{
  "arch": "dit",
  "model": "class-conditioned spectrogram diffusion model",
  "dataset": "single English command words and digits, spoken by a formant synthesiser in many voices",
  "train_examples": 78125,
  "n_mels": 64,
  "hop_length": 160,
  "input": "log_mel",
  "spec_augment": false,
  "win_length": 512,
  "conditioning": "class",
  "objective": "v",
  "cond_dim": 256,
  "targets": ["word"],
  "num_classes": 50,
  "cond_dropout": 0.2,
  "norm": "rmsnorm",
  "hidden_act": "squared_relu",
  "mlp_ratio": 3,
  "head_dim": 32,
  "fused_qkv": true,
  "qk_norm": false,
  "inner_norm": false,
  "moe": "top_k",
  "num_experts": 32,
  "moe_every": 2,
  "expert_mlp_ratio": 0.5,
  "experts_per_token": 2,
  "shared_expert": false,
  "patch_size": [16, 8],
  "layers": 14,
  "width": 256,
  "positions": "sincos",
  "optimizer": "soap",
  "beta2": 0.95,
  "learning_rate": 0.0026,
  "beta1": 0.95,
  "shampoo_beta": 0.95,
  "eps": 1e-08,
  "precondition_frequency": 32,
  "max_precond_dim": 1536,
  "one_sided": true,
  "adamw_lr_other_params": 0.00095,
  "ema_decay": 0.995,
  "magnitude_pruning": 0.7,
  "max_steps": 16300,
  "batch_size": 256,
  "epochs": 53.4,
  "lr_schedule": "wsd",
  "decay_fraction": 0.2,
  "final_lr_fraction": 0.05,
  "warmup_steps": 810,
  "weight_decay": 0.03,
  "adamw_weight_decay_other_params": 0.01
}
Rows from block 11 of a small class-conditioned spectrogram diffusion model, named by matrix and row number. Rows with one number within an expert belong to one neuron, the router's apart. Each number is 128 + 24 x the weight over its row's rms, rounded and kept within 0 to 255. All counts start at 0. Numbers have three digits each.
After each expert's rows are labels from the 100 clips, of 14848 (inputs lightly noised), where the router gives the expert most weight on average: "strongest on" is what is common among them. Only what is clearly more common there than usual is listed. The data: single English command words and digits, spoken by a formant synthesiser in many voices.
# router: router (model.blocks.11.mlp.router.weight, 32x256, trained with AdamW), inputs 0-63
# up: expert up (model.blocks.11.mlp.up, 32x128x256), inputs 0-63
# down: expert down (model.blocks.11.mlp.down, 32x256x128, transposed), outputs 0-63

# expert 23
router.23:171149160139135159140141146154128134106126157133083125070103143147108132107133141123122174164126109132118076141130117101082129090100102141134140145121130137108134133089098124092117142174124142
up.0:128197128128207200128128128128128128128128105128169128089128128128128104128128128128128128162128128087128128128128152128128128128170128153128128188062128128128128128123206128128128128128128128
down.0:128224128128070128128098101111128150128128132092128128128128093128128128128128102128095128128128130075128128128128128128128128128087128128075128062128128128128128112128078188128128128128173084
up.1:157128128128053205128186128128128128128128128128128128046128128128128128128128128128128128128128128109128128128128106128205128089128117216083128128128128128184055126128108128128143142128128153
down.1:128128166128128128128128128128128128128128128128128128128128128196128128128158128128128111128128128128128177128128128128128128128128128128131128148128165128128128115128121128128128128128128128
up.2:128128128128137128128128128128128128128128128128157128128128128128028128128128174128128128117151128128128128128128128127107128128128128151128128128029128128148128128128128113139077128111128128
down.2:128128128080128128128128148128128128072128128128128128128128128052128125124128128128128128128128128114128128128128128128128128161128128099128128128006128128128128128172128128128128142128128128
up.3:128128128128128128128128128096128162128128128128128128035128128128128128128128128128128128127104128198128128128128128128128212128128128181163117128128128128128196128127128128128112128128128128
down.3:128128128128128128128128103088128128128128128128128128128128108128128145128128128128128128162128128229128104128099128100128177128148128128128193074128128128076025109138175128124128128161115128
up.4:128128163128128128113128128128128128128160144128128128128073074128128128092128128128166128128128128128128154147128128128128128128128128128128159128128128128128128128128128128128128128128128128
down.4:128128149128182128128128128128128128128163128128074128128128128128128128128128128154128128128125136128128157169128128128098147198133128128128128128128128128128128128092155128062128128128128034
up.5:128128128128190128128076128135141128128128154128131128128128128128128128128128163128128128128161128128128128128141128128128049128169128128128128168128128128128128128128142128133128124128143128
down.5:128128128128074128165040128143128128128128128167107128128128128098128136126128113128128128129161128128128128128128128128128128128109170128045128128128128067128128128129128128128128128128128101
up.6:128128128128128128128128128128053103129128128128177128090220128128128128128179091075128128128128128128106128128128190128128128128128128128128108123118128128166128128147187128139128128128128133
down.6:128128128169128128128128198128128128188083128143128189128085128128128128133128134128128128141128128128128128128128156128128159128128128128128110111128128128096128128128172128128128091128202128
up.7:255128234243128128128128128128128128128128128128111128128128128128128128128128128128128128128128128192128128080117128128128128128128128128121128128128128128128131128106128128128128128132128128
down.7:000033128167218128128128128128128128122128128128128128128128128128166128126128128128128128128128128128118128128128128128128128086128100128128128128128128109128128128128128128099128128128128128
up.8:128128128128128128128128128128128062128128128179128163128128128128086104128128128128191128128128128128128193128128128128120085128221128125128134128128128128128128128128128128128128128161128173
down.8:128128128095128148120128128128128128128128128128092128128142128128128128128128128128128106160128128128097193128128128108128128128073128154128128128128094128128128210128128128128128128128128128
up.9:128128128206128142128081128128128128128128128128255128128128190128100128128142128128128123128128128128173074128128128128128128184128103162128128182128128128128128128029128128077128128155128128
down.9:144130128128128128128131128128128128220128059128194208128128128128128128128128128128128255128128128128128128128128128128128128133128128128128141128128128128128128128171128125128128128128128128
strongest on: /ɔ/; /k/; /l/; word: call

# expert 6
router.6:217140133128111141141145128143118128092173107111121175132123086130095129150148136108141120099120116119105095114121114097123092134100138150119156142128163126120203134120122125129134124088104116
up.0:128128128128122128207128148128128124134128128114128128123090095128128128128128128128162140128128128128128128128021089128128151128128080128128128128128128079128149128128110128128128128128157128
down.0:128112095128128128128128152172128128128179128128178128128147128128128128128128117128180128163104128128128128166066128128109108096128141128128128086103128183128106128128128128162128178128128094
up.1:043060128050128128128128128128128053103128128128128128128100128128128128063128128128128142128166197128088128128128128128128128128128095115128128121128128128116128082128128128128128128128128067
down.1:153128128078128128128128128128128128110128128128108128128166066128128128128147128128136128128128128128099128128128220128144128128128128128128200128128052128128128127097128128096128129128079128
up.2:128128072128128128128128085128093128056128098128128128178128140097127128082128128128116121215187128197128128157128128085128128128128128128128128128111148128128083128128128128128109128155128128
down.2:128128096128128128154128142108128065128091128057128073128128128174128104103128128108103128128072128073095128168128128128128106135130128128081112128066128098128137128216128128086114128128128089
up.3:128128128092128128128100128134128072089064128128125153128102144128128128128125128128128128080161128162128198105136128184185128128128060128168128101128128128128064128080128128128122128128128128
down.3:128128128128128128176128128094119128128081117128128128091128128128128128128128148114129128128076093123128128116119150146065181128080192128103153102128128128137080154128128128128128128128136128
up.4:128128128128099128084128128128136128128128128219178128128128128128203128128128128140114128128128128183128128173128128128128128128128173128128128128161128103219186128128128128128139128128090128
down.4:128169128128173078091128128126128128236175128026128128128128128128171128128128128199128128128062105184128128070128128128128128128128047128128195150061218128094128128128128128128128128128128128
up.5:142158128119128128128107128128128128128128112076128128128128151128161128128128128128128128196128255128128128069128097074128128128154121128128128128180128128128165128107128128049181128128128128
down.5:128056128128128088228128128128128083128079155128128128128128128107128128128128169173128128141094128128160128128128128128128135128128128128128150128128128128128064063128128128128128128128128128
up.6:128128128128128078128174128128128128128128249090128128128128129128128109128128128128128128016128128128128128142128128128128128128128128128128122128118128127128112146128128128128128128128128128
down.6:128034128112128128128128128128128128128128022128100128128139128128128128128128128108174128128160128132079121128128128156128085168128085128114128147128128128151168128126128114128128118128125153
up.7:128128128128128090128128093128128128128128123153128128128129071095128128128128128221128128128128128128165128128128176128146128128128147128183139128128128128128128164098128128128159128128128128
down.7:078128124164128128128128050128128128081128128128074128128128097149120128128128128128144190128128128128119128073128149128128128128128128128128128128105128125128128097117128128013152128128128150
up.8:152110128088128107128128126128128128128093155092099164128087128128128128128195128128143152128053247128128176128154105128128080128128087128128128128136119128078128128128190128128128128128117147
down.8:128136128128128128128128128128118094128132128191099159128128096128115165124171128128128128128218058135128071140180128134173191127128172128128128077128128128142164085141209128128128128128128128
up.9:104128082089128128128117128128128114093128128128104158097157158128124097128100128128128160140169064114109128128128128146152127128128128128128128128165115166128128128128055128128128161106128128
down.9:128128085111158128128128128128134116128128128114107128128112128128128105133121128146092128128083163147128128150128128151155136128128113128128123128128128085128128128111086128154109114128128138
strongest on: voice: child-like voice; /m/; /j/; /ɪ/

# expert 12
router.12:234155148144139135099114183169129124153134096131143150142157113164072135094135133138138089151127103164147138132121142098118134139142125118126124101124131095159113147173094103118151134120159162
up.12:128128128128128128155167128128128128128128207097128130149128128128128128073128191128128128128128128155151113128128128128128128128128144128128128128128205128128128128128128128128118128173144128
down.12:128128116128128096128128128108160128160157128128177139128128128128067128128128128128092128164128128128142128128128128128108128222128128128128079128053128133128128119128128128128128154128128155
up.13:128128128119128128128128156128128128184115128128102128128128128070128128128128128079128128080128134128056128128051128128128128128128128128128128128204128128128128128128093128128196128128128128
down.13:128075128030128128128128128128128128128128063128128048076128153202032187128128128086128183128128128128076139128128128128128128128128128148128128103128166128128128128128128128128128128096128088
up.14:128068128128128128128147128128128128128099128128150128138128128128191128128128128128128220128128128128229128128128128128128128180128128128171151128088227171128128128056179128128128128128128128
down.14:079128128077149080128128128128128128106139128128128121153128128066049128128102121128137128128128128128058128128128128128128128128128128088128128140203128149128128128070128159128128121181128192
up.15:128128128075128128112128128128128128128128128128147128091083194128098028070128128128128208128128131097100104128128128159055109128128161128121128128128128128128072117088128120128105128128128128
down.15:128128128128128128069140118128099128129128123128128128128128128226074104128128173128128128096128128128128128124117128128128128128128115128119128138128044099108109098128128145128128128128128176
up.16:128062128128128128128113128136128179092151128082128128090170128128128080128128128128098128111128128128128128128186148128128187176128128051128128102101128128128128128128084128128148128128128128
down.16:128128128128128128128128128128128128206128128128167128128128128128128128128128149128094031184100128128172128128128129180128128128128128128128128128213128128128128128128128087128128128128128031
up.17:128128128098101128129128142120128128128128128128128128128128141181079128128128128107128128185094128128071112128128128128094090128128128128128128128150128128108115128147128128128128128128128128
down.17:128149128128128128140128128138128128128128128128167128163128128128169128141128128128128148201163128128088132128128128128156128130128128128128128128128183149128128128128128128097124121128128128
up.18:128128128128074128128128128080128128171128128128128128128128166128145128128126155128085128128128128128128103128128103153082128128128128184157104128134128128128128128128128128128128077181128193
down.18:128128128128128128128128128128128128075128128146203128128128128128163128128128128128128128128128099106137095128128128128188128056121128128097128130128143128103128128188122128109128128128110195
up.19:128058128087128092128178114128128128064128128128087128128141128077128128123128128128145128128128128128178128128061128128128128128128128016128128128128128128128128128128128128137128128166189128
down.19:165193099110128128128128161128178128128075128128128095128167128128128128128128128128128128128088128052128092128128128128128166128128098128128128128128186128128097128128128128128128128128128112
up.20:179128200128184128128128128128128128197128092128147128128128154128128128219178128128128128189128128128128128165140128128128128086128120128128128128128044107128128128128128105106128128144128097
down.20:128084178128128081149128128128128128178128189128128193128113094128128128128127128128113128195128128128123140128128128088128128128103128158128128144106181134140128128098134128128128128162128128
up.21:128090083176128128128089128128128128128128111128128128128128128128128128128128128128128128128128128081128031118128128128128128128128128131128128128128128128128128128128128163128128114160128128
down.21:128128128128128128128128128128128128128128128128128171128128180107128128128128128173120091255128128138128128128128128126128119146128128128128128128065191175128128128200128128128095128128128128
strongest on: /k/; /s/; /ɪ/; word: six

# expert 2
router.2:125135136156152121125098151121136129117146152101118096162094139129104136127127149115123123099143109156110104156113074093108100098120136103136133168141127118143138162087106086117171094151144140
up.0:128156128160102128128128128128128128128128128128128116128114128205128128050128128128145128025128169128128128128119128128128128128128064128128128128128128128128128073071128128128128114128128128
down.0:128114128147128181128128128128128128128166128093095128181128128128116068096128138128098136076128128096095128128128128128128128123128115110128128128113128095128128049097149128128128128191128124
up.1:128086128128128128106128128075128128128128128128128128148166128128128128128128128128128128128128161128128128128128015128128128128128128105128128128154128196128118128128128128128128115128128128
down.1:128128128128128128119128128175164128128149128128128077120128128156115171128128113128153128128156128128128128128128128128144128128087132128128097128048128128160128128080082128128128128128128116
up.2:142128148198128076128128128114128128128128113100128128128128102128128128128199128128128128228055128128128128165158128118128128070128128128089128128123128128101128128136128153043128128128149204
down.2:104128128209128087128128128128128128128131128128137128128128128128128128128128128128128081207128128128128128128128128128157128128128082128128128128128242128128146128152128171128128128149128222
up.3:128128128128128128128128128128040128128128128128128120170128128082128106128188128128128128128128128107128128188128128128128128128128128128128085128113128128128128165128128137128128128128128138
down.3:119128106128128128128128147128128183155128130088128137128128153128128128128170128128128128128128112101088128128151128168128128128085122092128128128128128128128128128128128128068128147060128128
up.4:090128053095128154128128107128107128128128128100124098128128128128128128128128128128128128104121128182100128177128128128128128128128128128128128128128071128193128128128128128128128128184128147
down.4:200079095128128128128128154128128128128128128128099079128255128128128128128128128128128128128128065168128128128128128128128128136118128166128128128106128131128128128128128103128128128128128128
up.5:128128128128122128128128128128128128128128128128128128128049128128128128045128125128128128124128128105128128091128128128128128128128128128128128128135128128128128128128128128128148128128108087
down.5:157128128128195128065128115128128128074128128128128166128128128128126128128128128128107128120128128128181095128128128128109169128128128119128128128128128128169128128128128128128128128138128128
up.6:128128128128128128118128128128154128169128011122128128128128128128128128128128070128113164128128128128128115128128128128128198128128128128128128170128128083207171128128128128128025128205128221
down.6:128100128128146056166119128128136159128128121128128159115120116035128128128128128145128150128128128128128128128100128161128128128128128128128128162128064128128113128151124104128128128128128116
up.7:128169141128139128071128128128128128128128128133126128128128071128128128128128189135087128128090128064128128128128129128104128128128128128128128200128128128128129050128128128128128128128128204
down.7:163128128143128093163128128128128128128128128141161100127128128128128044128126128128128128162128140128128128128128128128128186128128128128128069178005189128157128128128128128171128156154128155
up.8:213128128128128201137128128128128128116128128128128128128128128071146088128190163128128128128128128048181093128152128128128128128128151128128128128128128128128128178185122128136128128145114128
down.8:255128128059128128128128128128128128131128100128046050128149128128091128133128128128128189154128128128128128128128115104128128128123128109128128128128128144128128128107155123128128128128128128
up.9:128128128101128120128142128110128128084132085128010142128128128128128079061122128128143128128128128087127128128128128128128128128098128128128128128128128128130128128128128128128128128128128128
down.9:128128128128072128147128112128128180128128143205104128130128128128120066141125063128128128128128128128102128128128128128128142173086131128128128128142128128128083128155128128105128128100199128
strongest on: mains hum; /n/; /s/

# expert 8
router.8:086119119152148140185117166143132155131137151097133054097107167131143144147124160135131098135183134112111115132121107089086122088131128139135152149138139142102129118080119137116157125172130118
up.0:128128128128119172128128128128083128096128128128128126128128128128128127225140128128128024128128128128128128128100128128128128123128128128128128135128128217158128173128128128128128128128128128
down.0:128128137140128128128128098128128128128128178128128128128128128128128076128128128128128128128174128128189128128128128128128128128128128128098128128128128128128158181160128128150128128128128128
up.1:128144128107128128132044167128233128128128128128076128109128128106046128086191128128128089128095128128128196128128128076128176128077131128128175128084128144128169128128128128128128143128128079
down.1:128128124128128128128128046128228078098128113188128128151103128128071128128128128123128128128128128079118128128128128128128128128128128128128128119076133128128128128128128128128128187150106097
up.2:151131128128128128128101128128128128128101128128128128128128222128054128128128099096121037105128128108085128128128152128128133128128128148128128128128139116128128140102128128128128128128128128
down.2:128094128128128126128136128128121128128128153128169128157146100223128128140128128128128206146136128128064135128128128128133128128128128128128128128198128149128128102032128136111128128128128094
up.3:132128125128151128128131128128128128117128180128128128092135128128128128128128168128128028139128091128175155128128163163128179128128097128128128128128128128128128096148128128120128104128128074
down.3:155128128132128128100128128083128128128128071128128128128128047128086128059128128128128128128128128128237128128107128128128107128127128128128128128128128028152128128128164128128128128128128128
up.4:128128157128100133128126182199128128135092128128139128128128128123128128128128079081155128090128128128128206128128128128130173128128128128096128128128128128128074128128128128164186085128177128
down.4:153128114128128128129138128142128128128128128105179128128140128128130128128128128128128128128128128098128180122128128079128128133128128128147128157000148128100176128128088128128098128128122128
up.5:211128128128128081128128128128069128128128128128128112125128128128068128203128128128128128128128128128128169195128128128128140128128128128128128128128128128128092118079128128128124128128143119
down.5:107107128051118128128128128128123128229128025132181128128128119128128128128106128128128068109128128125128128128128195128111123128128128189128128128142069128128128092128128128128128128062128128
up.6:066061106128128128128128122128128128128079128135128128128128116128128128063128128128089205198128128128128128161128128132128128153128128119107128128128111125132128157128128086105128128197128128
down.6:128128128086128128128128163128086128148128128128128175128128128128107107155128103128128042135128128163100128128128128128142128128128118209128127128128128131128128128128128097143128128219162128
up.7:128054128128128128173150128128079128077128128038128128149128140107128128128128119128118128149128128128193091128128128128043128156128128128128128128099173128128128128102128128162201162128128097
down.7:081128128128128128128128128128156128109128128063208089128128128128092128120133128149128128100128128106128128128112128128186128183090128175128128128060072089113128128128128128128176128128128140
up.8:128162160126076128114140128123128128128123121128019143128128128128128128128128128163128131128128128125169128174128128128128114161128128128128128128128128087128133128124128118128107128128128128
down.8:104084170128128164128079128173128128128080128128128158159071084128128128128128131128128128128130128092128128128128128128165128172128128181128128128128019069138125128128128128128128148128128087
up.9:128128128045078128087128128087128128128089059128128128128097175128170052128128128128128128128125146128128128119128128128128134092122128072119128128128039128128128128128128128131162128113138194
down.9:128154098128161128164128154160113128067104128128128128080088083128128128128128084091128128111128097052128128128128128093141128128147128166128128115157128128128128128086062149128166140035085128
strongest on: reverberation; voice: deep voice; /k/; mains hum

# expert 5
router.5:117165141131130132109111106146108135145121149139136086110131157108146078127116153094102144137130108140098071151134121113107130098148140160156095094153125092119178115095117093136147105155098177
up.0:113180128128128155128133128118128128093123157128183140122128179111128128128128128128128128128128128103079091128128128128128135201128128156142128171182128128151128130128128128157119128061128128
down.0:172128128108128128128128128128128130128128062128111104128128128128128083128128128128128148128128128114191118128128128128087128114128128128114128128128128128128128128128128128128128128128128164
up.1:128128128112128128128128128128128128129128128128211177128128182128128136087128128128128128128128128128128128128128128128128128128128128128109128128068033128128128128128128128128128128128128128
down.1:128100128128105128128128128128128128110128128128128128157128128128074128088128128128140128103154128128128128128128128128128128185128128079128128128128128128128128121128128072128128125128128128
up.2:078128128128081128128128128128175128128090128128220193128128128128128042128128124128128128128076128128128128128128128128112128038128128128128077128128128128128128162128128128128128095128128128
down.2:128128128128128128128128128222128128128128128076128090128128128128128128128128128160128128128128128128128128128128128128128128050128128117128128128128128130128128128128128128128128128128128128
up.3:128128199096128119102128128128079128128086066118125128109128128128128128087127125128083160128171128082167128128099128128128128128158096128128077128123128145128128183089128128128099128128128167
down.3:119128182106128128132174128128055094103128128129106142128203104128128128128139128128105128128098128156128115128081136152128162128128145128128094092128128086071107128107143128127128128128152138
up.4:131168128156128109128128128128128128124128014128128199136128128093128219166128128128091128128128119128128128128128128128128189128128128128128140128081128128128128128128128128128128128161128128
down.4:128128128121128128128128128128128128128128116128128128128128128128207039169128128128128157128128117128128154128128128128128128096128128128128128128128128128127128128128128128128128128128128185
up.5:185128132128128091128128128128128128128128128128128135115128163128128121128128128172128128065096109128112128143128128128071168150151128128128128152128108128128140128128084128128128128128128128
down.5:041128128128128114128128128128128128128128073128040128128128174128205128207128128128128128201155128128128128128128128128128128087128128128112154128128128144128128128174128128128128128128128128
up.6:089128128128128128128128128128128128128128128128128128128128169128128128128128120128090153046128128128128128128128128128131128128128075128164128163087128128168128128128144128128128120128128128
down.6:128185128120128128102128128128128128128092128128042040128091128128128128159128128128128128128128128128128058128128128128128128091128128128128128128128128128128128128128078128167128128128128255
up.7:128128122073089128128143128130128109128128098128128083128128152100128128128128128186128128128191128128128128128128167188086159128128152132089128128106171128099128128128128128094128128128128154
down.7:128128128112095128128128128136143155128168108070128128128128128128137159141128128197128150128080128095128166094128198187131069128092120128128116091128118128149128128128128085189128128128105128
up.8:128128128133128128128132128128128128128128177128085128170128128128128128128128128128128101164128176128080128128128128128087128128128182128128128128128055183128128128128171129128128128128128128
down.8:083158128128128128128128128128128128128128000120089071119118166138128088155128128102128200182127129128119077169128109172128128081128128128128128146128175189128128128121128128128128121094128128
up.9:128128128128114079128189128128128128184128128128128128128128128128128128019128128128128112077139193128128128128121155178128128169128128128128128128128128128128128128080128128128128110128128128
down.9:083128128128128112128128109128128128128128128128128128128128128128128128159128128128128128128188128128060128128128128162128139128128128128128128128128128128128128174046128016072128128192128128
strongest on: word: three; /ʃ/; /ʊ/; word: push

# expert 14
router.14:166169162157166125130116163121137143098127157113099110115098137118113123108129112113122173126082115146128116129118130095090113155103100129116122123132197114087160111066143151117141096154154117
up.12:128128211128068120158128128128061115176128095089128128128128128128128128128181128128128128128162128128128128128128200128128128120128128128157067128131128128166078158128128128128128142161128143
down.12:135128135128178064128128096174128128059128197031206128128128128089128128131128128128179128128112128128128128128128128128128128128128128128063128128116128128128128161128088141128128128031128128
up.13:128128070078128105128128128128128128128128128128128176128128128128130181128128128128128143128171136128128120128128128128128128124128128156128128147128206128128128167128128128128167119190128128
down.13:143128128163128128128128128128128128128128128128128128128128128128128193128128216128128136137128146128128128128128074190128128128128128128128111128128128128133128104150128128128128075123128128
up.14:128128128133037128111128128128128128165128128128128128128128128138128128128128128128128128064126128128128128127140128133179128128128128128104128142128128128128113128068128128128128128128128122
down.14:072128128131128052128128128128118093128128128152128128128128114174128128128201128128162173128126128128060128089128128128128128173128128128070161123128128186128128128034128145128174072128128128
up.15:060141128086128142097094128128128128097128128128128128128128128065128128079128130128133151128128128096128069128128077128128057128128123128128146128128197128128128128171071175178142128128128128
down.15:198128128031128172160128128128116128178128057170088109128148081101128128128128096204164128152045128024128128128128128090128121076128128128128128133128128128128142128128128128128128099128128128
up.16:128128128128128128128128128128128129128128128128128128128128128128128128128106128153231128128128128109128128128128128174128128128122128128128081128128128128128128128128128128128128128128128128
down.16:124128128128128128128128212128080128128155128128128165128218128128128128122128128128128128202173116128128128128128128128128128194128128128128128211128124128128135128159128128128128128128128128
up.17:128092138128128128128103147128128128128128128128128145128128128128128127128180128128128128128128128128128128128128128128128210128118128068128128182162116097128128128128200128093128128022128128
down.17:155128128128128128128128128128128128103128128128128173159143128128128128128128128128128128128128128128128128119128128128085128128128128128128128145039127107134123115128128128128127128128128128
up.18:128128157128128128243128128155128128128128128128128128128128129128128152096128128128128128128128128128128193128188128128128128107128120123185128107128128128128128128128159188128079146125128128
down.18:186128108128185187128049128128128128128128106035128128128185128128128128128117128093128128128128128128128128128128128128139128128128092128128128128060128131128128128128201063128128128128128128
up.19:128128117128072128128129128128128120128128128128083135132128182039128120128128128128128149128128128128126128128128128128093160128163094128128128128160128128128096105123128128128128116128128128
down.19:057154128128047128128055128092128160128128128090128128179128108128128128186155076128098148128128128128128128124111128128169128173128123128128128128128128128128128128136185128123118154128128128
up.20:128194128100128200128107128128155128142123141157128128128145128128092164128128128128109094160128089128128149128128128128128128128128128168128128128128090128157128128128128128128128128085168128
down.20:126128128064128128128128128128128128128128128128128076104146128128224128128128128128128084133128118128175128091075128154128111095128128096128128128192104147128128128128128157128128112054157128
up.21:151128128128128128128128072128128128128128128128128128128128128128128128086128180128203128105128128128144147128128128128128128128136128128128085128166128128128188128105128128128128128135128128
down.21:109128128128128174128128128128128197144128128128128132128128096128128128128134090128128128080128079128128128128128128094147128128139128128128128128128128131128128128116128098139128128128128128
strongest on: /ɝ/; /w/; word: forward; word: timer

# expert 31
router.31:158165129154149123140133136138185135116179127122062113099125123150111148133141122093134144168129102131108136137139123093093103104084117132144162156127164149112154135071128154133149099178117144
up.0:148109059128139128128128128128128089061128128052154128128128128128128128128128128128128068128128117137128128128164128128128182109157144128129128128123096144128128128165128116128128128128128136
down.0:070128128128145154163128128128128113128128128128128128128128128128046128018154128128128128128128128128128128128128128128176128110128113050128128112132128065128128128128128128128161158128128128
up.1:128128144128128128202128096128128128131128128128128128095106128104128128041128128213084128128128128128128128128128128172128128128128128175128109128128128128086165128076128128128128128128128128
down.1:128128146128142128152107128103128105128128128128128128130204128128128144128128131077128128186146128128098128128128128128128150128128128128162121128044128128128128128043128128128128130128128159
up.2:128128126128128128128080128128128119076128128128128128128128128128117128128128149117128128128128128128128128162116172128166090128128128128128052128097076105073128128154128128128128128167128227
down.2:128128128128128128147128101109128086128128128128140089128128128164128131128128128128128128128128128128029106128128084128128088128128128128128128128113128128116128128113128128128128128128128128
up.3:128128109096128128128128128128128128128128128128125128101128178113128128046128128128128009128128128128130128128113128128128128128145128119128128128128128128143128128058118097128128128159137074
down.3:128128128128128128131128145128107128128128128128128128089128128148128128128156128084128141128095128092128128168128128128255128149128128128128128186128128128128128128184145128128128128128128030
up.4:144128200128076086128128128128128128055111128128128111144128131128161128128128128128128128111119114128128128128128128128128128158128032128128128128183141128128128128184128146128128078128128128
down.4:128128128012128128128128109078119128211135123111053113128157128102128128128079128128128128128128128128132128128123128082128128128128128194128128128182128128128128128128128128128081128123125128
up.5:128128128106112128142128140075077145097128194128128142109128174128069063141128128128128069169128128128085128135128150143128162146128128128128128128128115082128104128069114128128128128106149128
down.5:128128097057128082128136128139102125171143085130128181128128128155047128128128128128132032123128128128087128125124139128139102185146128128128117128181135145128128116034128154128114128140128098
up.6:128152130163128128128169152128128072128128128128130128045128128128128163128128128166128102128128089128128128128128143128128108126161128128128128128128128128128128196128109128128128037202128152
down.6:128128128146128128128128128128128141079128128128128087128128128128128170128128128128128128255128140128128128128128128128128128121128128128164128128128128152128128128128128128128128128128128128
up.7:101128128128128101128128135155128128128128128123209128128128128128194128128128128119128128128090128128128128136128128128128128158113094081128128128128128128128128128128128128128128128128128128
down.7:096128128070128128128128128128128128174118128128128128128128128128128204128128128128128175128128128159128128128128128128128128167128128128128128128194128128128128128128128128128149128128128066
up.8:128128128128121230128128128128128128115128128128154128097128128128128128069128128128128128094128128128128128128128128128128128190128128128128128128095133128128128128060128128128128103128128128
down.8:241128128090128100128128128128128128128128128128128184128128122164061128069128128132128126128128128128128139128141128128128130164128128188128113113184128128128128128128128128128128122128128128
up.9:188128128128128093128128128128120128071128106128096111128128128113128173201128128128128102089128128128179128128128128128194128128128102122128128128128128092128128128128101128128128128128128128
down.9:108128186128128128137128128128128128128128128128128108128128128169151190147128128128128118102128128128231128128128085151097128128128128165128128093128128092128128128129150144128128128128117128
strongest on: reverberation; /f/; /ɔ/; word: off